python train.py --image_size=24 --crop_scale_min=0.8 --horizontal_flip=false --translate=0.06 --norm="layernorm" --fused_qkv=false --qk_norm=false --inner_norm=false --kv_group_size=2 --layers=10 --pooling="class_token" --optimizer="adamw" --beta2=0.95 --lr_schedule="cosine"
Rows from block 4 of a small image classifier, named by matrix and row number. Rows with one number belong to one neuron. Each number is 128 + 24 x the weight over its row's rms, rounded and kept within 0 to 255. All counts start at 0. Numbers have three digits each.
After each neuron's rows are labels from the 100 images, of 14976, where the neuron reaches its highest value: "colour at peak" is the nearest of a few named colours to the mean colour under the peak; "top examples" is what is common among them. Only what is clearly more common there than usual is listed. The data: rendered scenes of coloured solids on a plain floor. In brackets: how many of the 100.
# fc1: MLP up (model.blocks.4.mlp.fc1.weight, 1152x192), inputs 0-191
# fc2: MLP down (model.blocks.4.mlp.fc2.weight, 192x1152, transposed), outputs 0-191

fc1.738:128128128097128105128090128080083121158147128128128098128128112099182138068184103128128098128128110128128158128165140128097191097146115128062143212161128107128181128128156089128128128151157101128106128128128128128187146101163103101128159128128147144163128128126169109116128128128129128128128128076128123128128128128128128108100139128128098150159139139128128128128145155093128085077128128128128100100128128128161128172128128163128128164128128128128145148151078128112128128104181123121128169167142153107128099093128151094115117138163128154128128128128128128100205128103100128128
fc2.738:110139137128128128143128100164128089128124128128135094142185097128128118153064114174128120108177128163097110162128119095082151128128121142128165108149128128116122128170128113166128128128128076128128161172159095128128102128128111128128180128083128128128134065128185120128130128128134163128167172128128147167121128156128146128128144128107128128128128141128109128101148147128128128080128144128128076128128102133128128128105128116128160128128128132098075175170128128128128128115124057113096152128139097128107128128091083191128102136140128128128128082195136132101113175103175128096
colour at peak: brown (32)
top examples: light from the left (56); star block (36); capsule (29)

fc1.727:128128128128149104164160128097091128128128153128128128129120128092128157171159150165128128128181116107113128128172095128123177122151072128172128128128154140128166114147146128106128060140128128128084142131075086128121145108128128128128128111086128150137128128128128096128128101128160120108128183160128128158149128128151147128128128159128170190128161128115146128101113095128128128128128197138096148079128144128153128128083125187137128128128128115128121128128084080105175128083128128078128128166128104128128128091128163095099106128215133118128128128103128136128128144094128128096
fc2.727:128128128168128128115117128166128111101128102146178138090151163171128159161057100068132087102122161159091128124113128128128128128128128128141134128114128117128128128128128128179129167128089131128171074082174083128093113156128151108121152122128128123157163128128128128128128129127128128128128128128128128099102114128128149128128183128067128128128128140128128128128125128057128113092187128128128128110201128173128164158128062082102128142173128109128128172096128128128128128128094165128128128128126105131128128145094128164128110128128186075128128108153135128142128128128159104128
colour at peak: brown (72)
top examples: light from the right (99)

fc1.665:147128154128117148076086128128116128162128128128128128158139128118128161128128080111151128098128160128190128107112103112113128128120116128146106128128128128153122128106128128158128147199140128073165113128079148092128128154105106159086128110101099157099111103105161128128092156138128096128146084087124128128110128128128128073091081147159178107128109128103128153106159114128160084099107133171104128128128128151128128128114165170128128091128102150128128140148128128147142154074128125102128128078128128128161107128102185128128076093140128128191128180148128128156099090128128128118
fc2.665:106156070148128107128128128114119128088149130147128128108154149128159119072066128128123173106107104128128097128058143128132149090141091128128108166113172161128124111084105128110159142112179128155128110128140128151120128096128081097128157128164131156156108128128086128147092101166096072128165071140159108128148128128106150128103128128113154147160116128128120137128128065150133156128128128137128128152093137108155105094096128128128148153128128179142103152128158129149137160099128128110119128117145128122128128118176128128097136150164118124128159128106092179128190159155128141150
colour at peak: green (33)
top examples: green object (68); its colour: green (44); its colour: teal (25)

fc1.405:173128101128095139128128153119107128128175106128128128128078128104128128128128128128085066195162101128128128103105128128128128094143128144167128128128160128128146115128128128137116128178139154128128160143114093135128128161128128128128114128128128143145128108128169140114128092128128128076128128094163186128155128128096128070128128128128128077128128091128076109128128128169128128128128128167128115110081161128128081179128128161128128101103128173096128159105128126128128128128084128094091128184128128128128128079096128113128204128128128128128190197128143091128128153128112171154
fc2.405:128172100128151128126096096128128128097128128128215137090072128199128128098128128128128128092089128143173119128128108171162128162097128112128128162128128128128128128154097128115128100128107180128114128078128128144146128128128163128160128136128128128124085128113141128099115128128081181158093112196128128122128124128143158128128128114140128128128096092128128128177103092085128128128128079161163144128128105104128128108128080128122128161128128128167128128128128161187122128128129128128152157128099128128157147117128128128046128155128128099128156157128128197157128128115103090128
colour at peak: cyan (31)
top examples: teal object (57); sphere (31); disc (30); dome (29)

fc1.35:078096082113128150164128128061098166125129152128139128119128128165128162128128128113179128144128092155146128097128128128128142128108102148138118128128106180100114101109160128102155088162160128096142101114107128087122122128088128128128128099128128153128128099128100128093143150168152140104128128158128128145128102128095128102159128101128184128128107101106128102147128093160111128128156103128128131093117108151128128128128134164159128151100128171101102128146128155128180128128128182128128087165128096114144095072128104162096103101080075128164127156161128128128148128165128060158
fc2.35:128128128111128128146158128128128128104128128128128105146128128189062175128132186112128101154153128128189128128081153091111090109128143128155128165134128128128134128128128084128128095128128119128128128128157128151128128128128189151128128128128128128103128128128089124128160102128087073072128128092146080151128128128085119128128085128194084128128128164156128128128146128169105042128128094128128128128128128128121075128155128128128111128128128128074128128128153117079128128099128128096128075102128168128128083128085128128096116169128105128128128128128128159128156128193128091128
colour at peak: red (29)
top examples: disc (60); red object (55); largest object: disc (50); its colour: red (37)

fc1.710:128128128160128128128164095128083095128085143097155155133119128156086177104128128128139128128170128103156128128128128150128128098098128128189182128128128165152092038128128128128172128128128128128128167123155128128088143128160104128101152128145128142116128128128163093091128128128128103128128082128128128128128113161139166077075114128128128128085117152086128128128105128128128128096174074167153128128128128163178128149128128169100146128128165159128170128087128073128128128128128128128093110115128128128128149121128128128091160096128128128128201128128184128128128128128174128154
fc2.710:128128128128023128128128105128128128134128154128128128128128128119128128128117128128152128128128128128127128128128128075130128128128101128180128128093128128104128128150163128117173128128211128037128128128158128147128128116128148128128128127128128128097139098128147128128128128105137128074128128128058085203128125128043077035089165098128128128208128128128158156141128128128161135152128128128128074128128128112128128110128102128159128128128128128131128128128128160169128128138140128132128128128143128075128128108128174128128128128143128096099168128128128128128128128128155128128
colour at peak: green (25)
top examples: light from the right (51)

fc1.750:163112128174093128128165118154128128145084128128082128128102147128128128128156084156128138128128128128061128128128076074128156094054128128128128128135169168153128128128128128144128128128190128128128128128128128128101094128128128110113128117128094128128128123178128152105128128128128108128128062149128128187128178128156128128128128017128162128171128128128108128132199163128161128101128128161109128128106128128128102128128190128128128128128173128128154128128080128128147150137128109088128128137128156099096128179128128175128128128185128128128128128128105115128128128128128128128
fc2.750:128108072099124099083128128128128154128180189128198128089101156146128128128104128128121128128128128122128129128128128128174128128128181128128128148128128145112136128128123128141128096143128185128103131151128192185128139095134123128141080084128128138128080128128128163122098095128145118128156103171128082128128091128128152163124118128158155128114128128128128128128131128128128149109090117128128128128076167106114160128128206148159128174128113128128091128128162128128125113128163128128150084117128128103083093159131128176095164100128088128154128162128090128128128097128054128128
colour at peak: green (25)
top examples: cog (37); largest object: cog (32)

fc1.605:128128105128117096128128078128086099110098128128128176101128079091128138128128147128128102128128128128158086128162128128128128128087128128128128200128137117128128128128128128128128172190168131114076168177079139128128215142128128128128069205128128097128128128128100128128128083105156128128128128147128116139128116128128128128144085128159119166128128101128079107128153128111128093128129128117096156128065163128158088225128128124128128088128163128100128128128128128151128148128102128128128174103128128128128128139084128128098128128155128128128114128128128138128174128128128128145
fc2.605:095128128167151128128128128201128128110100050128128138162116128117128128153090128070162128128128158128128092161121128142128171128111128101168129128102139137128128153128162128128128124128093189128134078081153109109128130128128128102128120149128128095128128140125103128155085088128091151147126128074128128128128096160128141182165128142088119128147088128115128128128171128094119128128185120128147149128128128132128128128128102173098128094164128145137128128128163128140074128152128128128128128128152128158064128128128097128158128128176170128088128128128035128128140172128128128128
colour at peak: brown (41)
top examples: blue object (47)